From a checkpoint of a small masked spectrogram model.
Training: muon at rate 0.0068, batches of 128.
Rows from block 6 of the encoder of a small masked spectrogram model, named by matrix and row number. Rows with one number belong to one neuron. Each number is 128 + 24 x the weight over its row's rms, rounded and kept within 0 to 255. All counts start at 0. Numbers have three digits each.
After each neuron's rows are labels from the 100 clips, of 14976, where the neuron reaches its highest value: "top examples" is what is common among them. Only what is clearly more common there than usual is listed. The data: synthetic speech, music and everyday sounds put through simulated rooms and audio effects.
# fc1: MLP up (encoder.blocks.6.mlp.fc1.weight, 960x160), inputs 80-159
# fc2: MLP down (encoder.blocks.6.mlp.fc2.weight, 160x960, transposed), outputs 80-159

fc1.752:113111111171120117161125097138080144135090132141127155133136105161137092129133147130077128124160170169132106101175142152087150133128107175120116102101118152129128088122100144157142144092140131129148144117145138184199113146125115115161131139
fc2.752:112120123173163083155116105166136126120132089116108127125146172162094141092103137149154148135109133130102113134127168144144138145102087146148105114126124128066113113159152115167136102119141087115128124148137102119141158122171070165080076071
top examples: reversed; number of effects: 3 or more

fc1.311:113095134118108112116139145102176143097188129121108125140140114133138109131096129127128123157126138131153134174090105127117105148148159098110111165172101125091115117155145131158105131132140073165116133211111139071132145137115155123108090116
fc2.311:093110154098124127122164139126117141169134103164161118120144109180118086127109143118133117139188116141083165115173108149135158109098094095132104160113131133134133150087105112144160166123098132118154101105111097149087140146090111141139170123
top examples: long reverberation; far; speech; reverberation time: 1.2 to 2.4 s

fc1.492:136140176174131081139162123169109124122144100144111129140118138141131124111110118157146127169157122115153103118132135131156136157164072104110087128072094097147089131121125105136115105141094116132129119129142114151118138166118095131113138112
fc2.492:169115109103122113092163150139149106118144190102180133091138143094149100151126116135105131121147132161107106117141111079141154115138147174162113093151130134147129116142139192128130154097132147116144142113144180128072129141090113104148130111
top examples: dry; everyday sound

fc1.206:130116144156121115119111165111137148136152100103123103145125127159136135125126095101130137122125111147141131120145185117100101131158064118143122138129141176134171126142121149130124123142139123119147164102092074122112138113101178084102130095
fc2.206:139130141133161106143130101120091096091142121119142164155118143155130113160136136085091129091147138131126084103145119124156143140134163098159140151130117135117130164089138108123112157124153101098111090098129159099148110114135122175143132120
top examples: far

fc1.114:131201107138144133115109083125141166101133100096109153104153162103094190140165128126110101122116133165166131099141132095126132131198112149085133147137125120136168093149154147126134100132109142166124112132120138122123126100098175153149111146
fc2.114:136143139134140097142145107127123110156133102126136091113114139154150120104138136157140081161134143127122154098126120148142096109092155143187111136120163145114157136108157101143146167129146119108117129120141116149102116151123112124151153122
top examples: distance: near; long reverberation

fc1.679:167135139125104158141111119141100119105150155095135193064132103176120089137114153103148140129086134107152122131132135162125119143102126183121135141154099080110141131197142115128115151134134128111153109109137111139136099150098101132098159100
fc2.679:142146135127178096095114098162104086146125085125116095157109120141146144140173126133145094134127135127079172121070120163113135109122129112141156145121098151141102134096151111130169115110123125123131082105120120149116109110164155175103111121
top examples: distortion

fc1.418:133126126114103072140111098135093160138140132118136160160099130121115125129109134138095163156117149103115094096108100098150145180102134124117124144161152175078132142120081146117099132101108163141116099097122128143168147119129159125106122127
fc2.418:106105117150173152150122101100109107137112114107141127138093093154173119095121145135108111108123111158140094195123115127110125113154106117137084135147089102185126112169139114139136102140104111115136120184171154091141130124157132154092113121
top examples: long reverberation; everyday sound

fc1.682:058155154103097161103102130130112155152142148153056114131114104135145110124111120135137110163097115122152094139117161090111083156152113132121137125167121115109186151131113163139124130165128152139179116108134139144129135160144138093179114094
fc2.682:159121152132140117063129070156127112174098112166164135116119140119138089136123134110110139141110123107144102155138147117146137113115130115153163135125123103145163119109153124124107114133117093104158127106139108101164125119136110106122155169
top examples: everyday sound

fc1.550:106181107138133090111129153123138154126160093110130133083128159139123134105168136154107106116100106141159163139114145141118137132183136142123119126137129139097146114125160150129137107091127094116127099129102153113128143118137096109142148144
fc2.550:110135112110124147100128104125110123139163123122129164122114154120112178156151135129150125139121149173100130151104124100136115104126143133152110161151120118150151125125151146123144128149077159111102103124118084098095098111107100131126135140
top examples: distance: near; drums; reversed

fc1.710:104133135113125082128073152131132172130119142107148145132154116156131147114103129147098148114085116139075127091152111171089110140130127097141153131148117139105108130112125112141124144133069110210102164144114142089121108127144144120131131133
fc2.710:092137155139160100140130135109117127151093104152150114131124104144140144102133130153089081149121091194088136109119147151151113147118145152176144134092133118130166142104109109099131144136076133164122120111153133136086141151168144124126165140
top examples: everyday sound; dry

fc1.627:105121129105144127144118138168070140156113069138106141150133136149105108134139091123171136166113075134127117130126095072121089140105122124112127104099147064154114126137121181133110093117157129107165132148142136124167122118144104145107167132
fc2.627:119116170138140136156132109117115107157114113156118148139115114108159160165115112141121119101095141160140121129134129152164094112121117133127091146164116119137103107109139133143137141124159126122123147097081130124089163145144158147152107090
top examples: band

fc1.308:117175122131068153148083108149125130105142081106137196127130109127091156107176129137132118102116113134123125147134125176159149131116127109153111116122097124129114139161151126105126117087138157123134137161125082146131146126152100105104154144
fc2.308:137131158112154149111137093106121093170092144126119126129102104117174139114108119090117138111119191129155130132121110120163140124105153117158083154096146167135111145116086126131179108081127147140104110161151132103067148135149107141164101102
top examples: bit reduction

fc1.587:112163122128097146155087131168152145137149124109119139117151093156128138101116177135133103117081126145114154107126126131130166145093127133095116132112085113139147119160132083157106129099144192167159147136163118128101113118145080156088148178
fc2.587:126149162151094123133135127092150181127135126134072124066126164118105140126119117163132116190149109163126108133127140117126152118143139101114131124101118110138118129125135130114130115115139174112129114131162119099192124148104118126114120161
top examples: bit reduction; dry; distortion

fc1.1:160184133109141125121150136140110126079121163154143121138141137149102149134192168135127119097126105143139148102102146106079157095114160142166153123090109097152154108072113140108141124089131127144125110134166155119118202142104176144148105126
fc2.1:074076154157131120117093095116181157165126120116099117127111090141126118139089133141145141146139124154137098120151150115126098125153079100118126158175149146133130156158117085097121126141140099109125158148146106166169103121147138118127141095
top examples: number of effects: 0

fc1.287:091101119129128116161150099133116126105108142085130146159121171138158125132132127104106086142115129149111146130125160137090198167138145166099156171115142089145107140137139114138121108065122134136111157127149142126138109125107157101125100092
fc2.287:102121137125160146146145088123117118146099104114112148100135102116090152143150149113082141115167122130154137109114150127133131184148055112123115127153113118139157132122122158131157068091152121116160114117100116090100160167153126152153140076
top examples: reversed

fc1.300:115096149118102118088143140136111154153142144120154154136163124132131110158151080149151134137129108135113135130153108097171146169081181131146100134117159116100109167085103155124109145135082119131092121148145112120137165145085154114120139077
fc2.300:152111118104113148113111125128135114135130125117065122138109106128131151129171106160085145130111144140122139099124126084134122128128149166085138109147136121137145153109138124090121114114156114135113140125101127181182096156196132144149160144
top examples: speech; dry

fc1.146:139115176110170114079133143098106144107094130109115169148088127164134176096152173118139105111112140111121100150115141091107131130172097114115111109145102126114162118152139154128134111103125147154103111118132112131177165149083160125125127116
fc2.146:131126120111100114083078083094158130157083153163129157136183114093135118131146150114142129173120111195116088152143135185118133131115150131091126120098127101114123099127158089152122131183098147080135153118118098187133097107146141114103134149
top examples: telephone band; band

fc1.423:141124108122157118114119100111109179104097133094116119119139130116083153097113116128085123130132164125120145109096164105198119091140190128168139131141152148117130094133108143137137109164142106154125123116129154103174100118054155123129130141
fc2.423:105117157148119130143132085131167132107167114112117123158121102114079144153140125159112148077092137089138108083128164128161150158159135134102141070155134133125145149152096179097109090123191146157131132093124146154124107128127126155139079151
top examples: long reverberation; far; drums; reverberation time: 1.2 to 2.4 s

fc1.47:135140152096109114134115120171129116163129154137136138133150151106098140133126158090128112132111112127151068125147138154129119123122109126081150100133116127118079130123163092169137148195171130096139147138100127114111133117140157093126080088
fc2.47:097143126133105080110132148130056119112153124127137155119116164094189130123138123139170159101143163146101124151150131148105151147147116124135096170165155114123118118113141115111190147135060103124150158122095098167116139162101115140143143104
top examples: dry; everyday sound

fc1.15:097127147106101160149141158135123125105114158099127093163095170112085104133135115136141135154140079151129117152086105149155145100177135096132113138142076129100128135149109107175127150115118149123150151164099090143133107119105092129090157130
fc2.15:125181139112128164124104117141115111127126118130139126126124144072152134172117121143160099109118169157114168124135110139117108201132123075160089167082142142138110136091110110163133090115096132168119105118121102137092141134098116113113096125
top examples: distortion

fc1.581:135130106141114136160125142116113165121125146158141142123143123128138135163080145111107178132118107061079115153105098114139127109128138121116160186149115130137137109200124118091125089105118133116134076146114116127134155092143148139151091097
fc2.581:120138128139107151107141124141127120091097147135155116105106147129154131136196102120158123121121104099147119120133151149063118105120060144164126099103133176137099136087156125114107109133165118126085146121165146152119124133123137174108140180
top examples: long reverberation; drums

fc1.541:144081134163073110118130156133100128162126144108135132121128121135075128131150115177121160153101098146117150101133121160140092118114132169118112106120153126113148132170114108109133152110127167141115096148134116134123112087139145184119140154
fc2.541:129128091139084125126131171104126093097129108150140106154147170160113119128097090137108146119154169146120143123070116107164124094161099077127164132097152138122109107094097103107127122151144151177134093110096101157139120170108153111126119113
top examples: dry

fc1.325:112127117203154131171159109112145142170124125129124111163127158100130118097110173062160131133092120116135139149099164104129106120143121102150095107127109122115135182145146082139130122132115102095168103144099127141089124092101154141140130168
fc2.325:112122136126124111113126103114154149137086119132161107085120100177135138123110145103114107126149097110107166131143131153130178137084119176128126136074147143111162107150123113142176135183076114136152116142142181146117150129140104103139117133
top examples: dry

fc1.532:120139111089150158104110072143140177135130092123116169116198095151154156149127108118137143123109099128120119079152128118141126085154084145137146129137131127126104115167107157181153137090116150132119089105136151110148122146104135080127121123
fc2.532:120140119124145119115129151139126058177140153076138133129141130125135131136135116113127127170125096133143146106102115121106102138111173148142143148067119129122130105108092128094106131154088111096130178098092117151092100131144120132124118099
top examples: distance: near; drums

fc1.430:137160123199111137158111100142129160110109114110096129138080159136135103098165107117106108132138149149171098125143143145122121130144161149168144146100126116098155113124191164161111132137108123185116114127124119105140122139101120114135130079
fc2.430:148153081081149142111100131134106081122130115131149136113148141118148121148107108131142116117131104134124132070136144149177139093178134124144139133106161154147104144150092123138098139136131152108153126134096104129104157138129164181104102147
top examples: wah; number of effects: 3 or more; tremolo

fc1.193:158159126178132119114162144106133088132105146114117149110096173174114171125110133134122079118134136118161099126144076118123094113143105105129106172134138097112152190131150089128111145140172125105138129116147139110082126133123121086101139142
fc2.193:115150140091132064105104163128113161159124121110114126093141138150112185136096082173134127114118132139153104114126138133099152151130119150109103119153121126135115090120094134125144133151093106138168181195113131133127103125099147122137157126
top examples: dropouts; dry

fc1.386:145114142161143122173114104126117153123113135095118099126138142080157139117126192165108127118106117138126127132114103104131112179156092081115131122165138127110130169151145129147153115147125124116160165090103135094143139128092184143115110117
fc2.386:131131137149170136166092096139157182103121145095124147137145094146049120165135101110093152152143124119153067108125138115097144089106140128105119117089142104154154083108144132137140157101127136125142131101141157145151121121194124129133122144
top examples: far; long reverberation; reverberation time: 1.2 to 2.4 s

fc1.544:114156113114118132130159139149137154149122128128136107151192111137160181122163125091136122130140095131149184122137116144145143120140079115167121103170126180130117143139109090167146147159120096080061094136204097132132135114141104114155112129
fc2.544:125117121128116109084106177148172135172139125147164097107144132100124127135148097164137164089112108099067121157148128109105110124128143106116113109145149095161155103095142140153112119096136114103118210120102144142107096142129163162139106118
top examples: drums; dry

fc1.5:154085119119122168125137129165108146149090149107156144141115095142110179184100116114089107112098164140124117092120135100128101141132129129178094125127139093117109141154099102127077119093139123167115134161101110133139095161136103123072143106
fc2.5:092147120142157111171117138130119103101134102136147120097126111108152120145165105119084115101135124077118160158143190185101164124139122129121145142119140103164129158111125170147111116098145116153113116126115124110102148147113101179122128108
top examples: speech

fc1.422:111111139123133131136146090082130140158151115119086134140176160098149120114147151160098162132115125126139123143086132103128089107127130110120098122109141128107134121187106100156160146104124112173184193150148117127142105152096166128096111085
fc2.422:121134105098118152090112121104155147086119126071150178141101149139106138149136177072119093162097136149134131127132102116120171107167121158118139131180130135143118139151125117123179134130112157118119140114096133098137128123169139100143167125
top examples: far; long reverberation; reverberation time: 1.2 to 2.4 s; wah

fc1.259:121121101129130133122144136185090119143138153111111130127161148138159093118094136157124109139157165143146140097133101122118109147127161131145109152143120154120124118153123138178112104113114125126121113085158169124125145121173141116109111092
fc2.259:108147126136181156151117097133114096111126126098094169126099114084125146140127176144119122119152129161114141173119126147171146182099108124101094107188140102149128108107181115111121161133142153133156086159121103149102107103128138126125120143
top examples: distortion; dry

fc1.84:140129123132133107116115115126099147152135137192137134158111141112143124136129108092128158144103112144134106124145134109101099111122162147108134133160107117115135135109114088131093146128108129109123068205141149138144139123146082115136118136
fc2.84:130184114137138154079150124139092113127149165173128165121160092144103141156147152138148132126078124066118170118117142118099121108157105143092148088148120138137118127157139144115130106117133153136121139184126186151135127097112158133135109082
top examples: speech

fc1.355:140127124097136155133118120135113144147113147122066108139093152134151131116121129106129190178103136153136116095122155125141148112121136145098122153102116161150139134084122117115144127116109125133108131081148103125152156119088140135133097099
fc2.355:136103186129113104140131142109116140143141105127116164119097137107156135112106136178131111129165124131084131145146148168145150139127132150122103133140160133142131094153134191082099111094151123118148095118127089160122095160124147138158137116
top examples: dropouts; number of effects: 3 or more

fc1.142:114151158129136087158124101122129111184186143122101144152128143117105191096112134157110146110108156134109119114092130131160108118147145159143113150136107146107093106124132152135144099164105105170138102128142125104111149095139164116166142128
fc2.142:115146125130109153111130107139128141168146116151146120126145110163161144163161126125142111174158122141130148136115098146133120122108078104203114152127138134121152152128136117113177164122100121128118135108139114160114106107125117112130138151
top examples: distance: near; number of effects: 0

fc1.478:157145157140094109141122088164152155138102152098117094118140125108096097109088139154109130144089137098096170162103122079168153148153162145119108142166107151126162124119119114125110145105134144142146116116147113134183086153143093127133127127
fc2.478:142116125117089116121168152135112101137124145097164135147131141125141100115112118108142118061136087091161131164123163131130145116130160127096108160144101126137136137145101141167129084114145123096164165119154109126110142103107129182117147128
top examples: distortion; number of effects: 3 or more

fc1.547:152130129120129188126100126128090130127139160122109127105120080110119100153135124099138136120125079117152091131156108115158144156162176130115133128131154094159118116156101119116160150098198160129104122130106117175092155110137128122155077118
fc2.547:151138142137161080149106177150133144122148078136080095106105149118151119154133124105141105130108108164127130141174153130134156114119092130136147122134130065161125141121217113154155153130090149119163111088120123129147135130137112132146105109
top examples: speech

fc1.574:110127086177166097140099118095121120130130127140127124128099134129113175125154134124143151116102118085113120142152160123128068154120152122148104124096104134126098135125109137135148124122150087170095108175121109125104112085129141092137091187
fc2.574:163140132155131093095182131133146108108144137143125108131105135084118142172143127099142138123097114104112168173126100154103167126110162125119116113102118090131112121130125157112122097149178131113106130172125107122147108161136120171088101151
top examples: drums; distance: near; number of effects: 0

fc1.700:147168175125118153143109154132170113127136165118126146138133111095148119139094097137137120102171134095114134134114139142164137138109126115104116073094105117145143155185103097131110074122162132140159122168118077149127100147103151112111135199
fc2.700:119183164150142144134124098069140139118148138117135131110081115137122124139110138131143099166134151095162111149126117132122091123146158158140117136095127119135167163111105157138112160143107082159095138132135141143134172148148118152138121130
top examples: bit reduction

fc1.392:136172091136165134136156123113106125139139139148118087107121139138165100139118127095179128110110156106122095074087198171101090132130165138147104138150146131147104120154094169121164123137143157100114078152119148138136117103093158141117101098
fc2.392:167126153119074139137144136136113101137090101092134137159103120126101142148132118154080145148115127124122159136116101125139146111100113135166145070067118144147146134109098154111136104127130164131125119174137102098135130171172135114126147181
top examples: drums; dry; tremolo

fc1.687:098144122157121118115094114112176122173119169127130114089122117146141128108109137144135102136134141107109117143116155160176065111134082132120093105138119136111127127183079160112181141134125133159121123166147123146143130151140119086131129162
fc2.687:096124149094103139112148142161144131113126149158113124120113135120124123154174068129156140160160161161121150137102124170122109143139168148150099084113156114098125165132132113157124089143138123166127161149161080142165112159089143119168150116
top examples: dry; drums

fc1.55:144114090074088125134133155103105121107141150111114106152172127108085143148087137106126128149090140119083140170151103155136099138129098175147130100133126148121110117147127087161142151140143139130096178140107133091132081108125130062114153122
fc2.55:147138164177175153115114130149117151126145137137128126175151103146138095132144146122166113149132117169147089084101160121122112128119132110135152114114140142086106131096080107137131116129104153116176119105096100119140128122104113122175125154
top examples: far

fc1.14:149126140096090125106149157134092125147144128175143152136149136165100118141118170103100134183088115123091088111122113075151174076138135124149122157125144097137079112139147124113143100101121136139085124159182157110131127118127126142141138156
fc2.14:117171123134163082076123179126127105146063114169140137153116137109143110111130081111145166121101125096165105106139170126122113117188117123158151105115091136120129144109092130116142155134131076140171118150111142118141132123090164103175150110
top examples: telephone band

fc1.195:130091098110156113138120135167115116132109119130128150099159151160085147159137140088077173150113177143136114147109134114112110125139129174140178085129100140164123121155140137127137138088143117119143134139131138096156125094111189139149136111
fc2.195:147165128137121142133159160146121146157123164108130122136139132120117176135117116132139156095159116151088088140141111110064146136153127112105137126149136144154148136140139147166150119145113103140145153122107149133113117198134096134140115108
top examples: long reverberation; reverberation time: 1.2 to 2.4 s

fc1.140:114115133108100139116139126138204127146114174109121149102157129108136112114113123122113145149127177141121114135117165146139105101153075161162152109119128108132166133138102134129085147109138130142136167055142100133085114143127154132092126105
fc2.140:115133110097147179136106126169089150109128101145111092087146138130136111085115124159150135172096102096096075094118139085114117133148147126111137129149109090158135111095124122143127126139118127122118125138119134108147155124115111163126093195
top examples: everyday sound; dry

fc1.272:123150136122161160136119133131117145154120109113108079137163165127134073156130137098132126144124125135113159118091102114127145103089133117158127172130100097103085146104186126095176143136085095143150077144118135144095118117123126137101094074
fc2.272:149148124096169097116136106157170120153133136121113151145138138102100109141177125139157080109145164136167146080131115110141099093084112179120108126062103119134105140106132112097127093176127095135178151130125134152101093186138128137132142122
top examples: wah; band; dry

fc1.655:164158154122121128161154092073105140102114116095098159105149122122064151140127151143100142107127099170163179099099135112140123153158087154116140138114104132156089112161144179165121135133123138099152130125116120184107091122132131107128078138
fc2.655:103137090133111104133130128115150080135127104157122167136127147157124160102098115125151134102144132118107115105086128142192153131106111131159112120139138143119127088129068125166101123097128106149067113111142100139117080162162114162120146112
top examples: everyday sound

fc1.421:099152130124138130125141112133142160140134154158130109170113125109132153098107103136116105120133098150114161106116142170127104121141105179166152162128134108075151081119140118121101119159111122158087096126120130111113178111122160144123130139
fc2.421:134104112130094119123141130126153145092148134115083125111129142073161141145163133104162133156089111118128087164099061141143103148128103148080152122173135105106118138156159124116100130151120104134102165111142110150112134107124109147145157124
top examples: band

fc1.583:160130092161113157135163134082143151166122112162106128102121164121150137109154117133127118130152175142094148139130106156115144130159145117094127104092114123171131103131095139143138119150125160101160130116155162144124121119099124100127137109
fc2.583:154170121118115115126157120123115118125127174117132108136112133134148121117151143157127114147090137099108149168129124140118092089123100118086118123127192118122113118182138126154111141137159085123120126098102128114080160157137106172142178157
top examples: dry; speech

fc1.693:146111115100122102130146138131092113138140097158112158156157119116121162143084140119143118142127140116130105144187164098175108157123096116152116126128120122127165135155092115136142124159125123184102150158122082103133140104117139110126150112
fc2.693:137143146112098165125153123132124132140152145097127103109114133124153148123102109144112135139091155130114138132114129124097145110148170131100169179151148115115103156124106113084099170155138130150092116146121119160115101162129130087124166143
top examples: everyday sound; reversed; dropouts

fc1.101:109119120105109105113136155188094137140105136121162142124140160126127111110100123146120132143147113072073116125128157078144137149159117150146121159157146138107079101118132114128130117126163146160129132156111104118119133154149093136159152116
fc2.101:117179133111122106087097139124106141176127104099138128154075111111146091137101100135101156085173091129158116104118139124148147142099114122140157110114135164125140153110133144133117130152139126141124157128103132111079134132096148091129112190
top examples: telephone band

fc1.451:148153100120135145134145131118116096125112114137140134125096146140115155121122148125147144156152117136118127100117163112114127129116120121128129166137150149139114122089100181107106116130124106133130087190149124137195114098135100160143135107
fc2.451:109112130133196118114123149100104117159118168153105095163113158079099083132125150178158108126140181133126108114131131113122114149128134127081133138144134091135122151103155141122122098132106102121143150122157158098121118182144165092181136121
top examples: drums

fc1.612:125104079094052122102086138140112166134113096097096159111173124164108135109105155172095135161125143162140126127127109122123079121141140130133144100158148170113138151141143113146086105147144162135132119088158116122136169167171138132137144142
fc2.612:107151151122081107158148122136133136132120124114116176122119157161112143125154141116112141126087159107125138147112120129139157135132173115122109144101109126153103102126127109098166104103123129136184152180096162104097098128135105141095151121
top examples: bit reduction

fc1.584:134145146161094085162080129151147158120055129105123116111126166130140108090127136111092159147137160093169128101118114116092078094130149111127131154139134115089163092138171089125090120114124134108164113092154160128157161107159127114121134151
fc2.584:140142119130137084150131137158128132143142130115178148131161112150110106100124119091179112087134160177116121164112141098133139153168143114108131117131110095135170138134094057136128135120148155140164138170163130098109109171122151128120106099
top examples: wah

fc1.680:120125146148079142103105160112115165102145123154129112135116141126098086099123098172158117122092128139137143119161124160115139117132108172137083144156134112150143163096128088126109110152101113120179167098168136120115114088093146169124112117
fc2.680:149160154134143123135121157177141103150069130123104107098097122113114163147135121101091179127119111172161122091143164095125140142114120111183139141109088127151149136109136154104121161091112142114138127130117107177099148174128150105134131131
top examples: band

fc1.381:133112094133138153143155146121101159136120128155110108131117109136129106103138144141083186167129126103125150137147160111123156106127119159160108112131158115133129161130118140094134092114106072128159114130092115128148084120150119118131130144
fc2.381:104115144117153128116147134138145137113088136124132121122085125076153170181110135153147124139108140112118104107151128074136144154141125098110169126075153109162124138077097171111118147141125106144131149141115193115102164161135099107110117136
top examples: speech; dry

fc1.297:097102095112111125138124138132100152096135128171172127158134156137158064131106124118066154125118141135106130091121144132104141168147115168092152171091121125124094113105124152134160131092133134103146130108134133160125110131120159119155096149
fc2.297:130139125140156156132127114122119152097109085130130147108137130172121161096139135104095133095132111118127099110127148166156148150115117101107108162112117137130088090158105152162138093092115127108098094146124121097094135168157099166126139122
top examples: reversed

fc1.604:104161126107095163110140134116153126110093122084127154117147147167121113145117146173110093127116184175109138162105144098121181137122114110140106139136113099134129171129089124116129112106115172097111114134138113124164165142152085130126114165
fc2.604:130134142100103159143155107136124117131109127152085115087109092120127115095108110152120104081105129095148156153133109120099176097136168104143145159083100096149139138113151170170152143128102103091113112125131147127122173123137152169133115109
top examples: distortion; dry; speech

fc1.725:122151094140174182127137135162152111157130177172157144129094104155092134142105099159112145109113075111143076129105181105147145137114132129120154118087110142116140153134128129114149154145137172142097054119135128191129062115149152108142132136
fc2.725:104108088131130105109132146153156126120102111129115131128157086186139137146124165176128129112140143114149156105151105101145107151129151134099088112123104138120110126101161100121119133170064120109120191145143138102131126152138127098145109133
top examples: dry

fc1.515:079111108121137118094155136144153139143141151104171064097156157131100142150131120108102160181149123144106131124108127158128133112108094130154132142160131120120100110135145125124133092149103070129162157145116132183163135111124145116127093119
fc2.515:135101116139114140112170117107124152134141161131117114129162123118095122138131092109145123124154135128152117112111120108091112106133090116129094097124099067172152135155138087144144168103105121129144140168131170150163168128120116108104150160
top examples: reversed; band

fc1.472:100084113132169138119116104083128149138141142097138140107142153109109156147106152078121107158081107141146113169131137121101113170179124131126134134123123113141150147152129138114091160130118158129150119093104101118137129127093124161111123129
fc2.472:120118141126109151155128103132148177089147167147137160093118081117152106139122141103117164166108122125124057084152122128090120134116126171119098126095118113090158138116101168119144089138123137128120155137133164144089078119135105143103177138
top examples: long reverberation; far; reverberation time: 1.2 to 2.4 s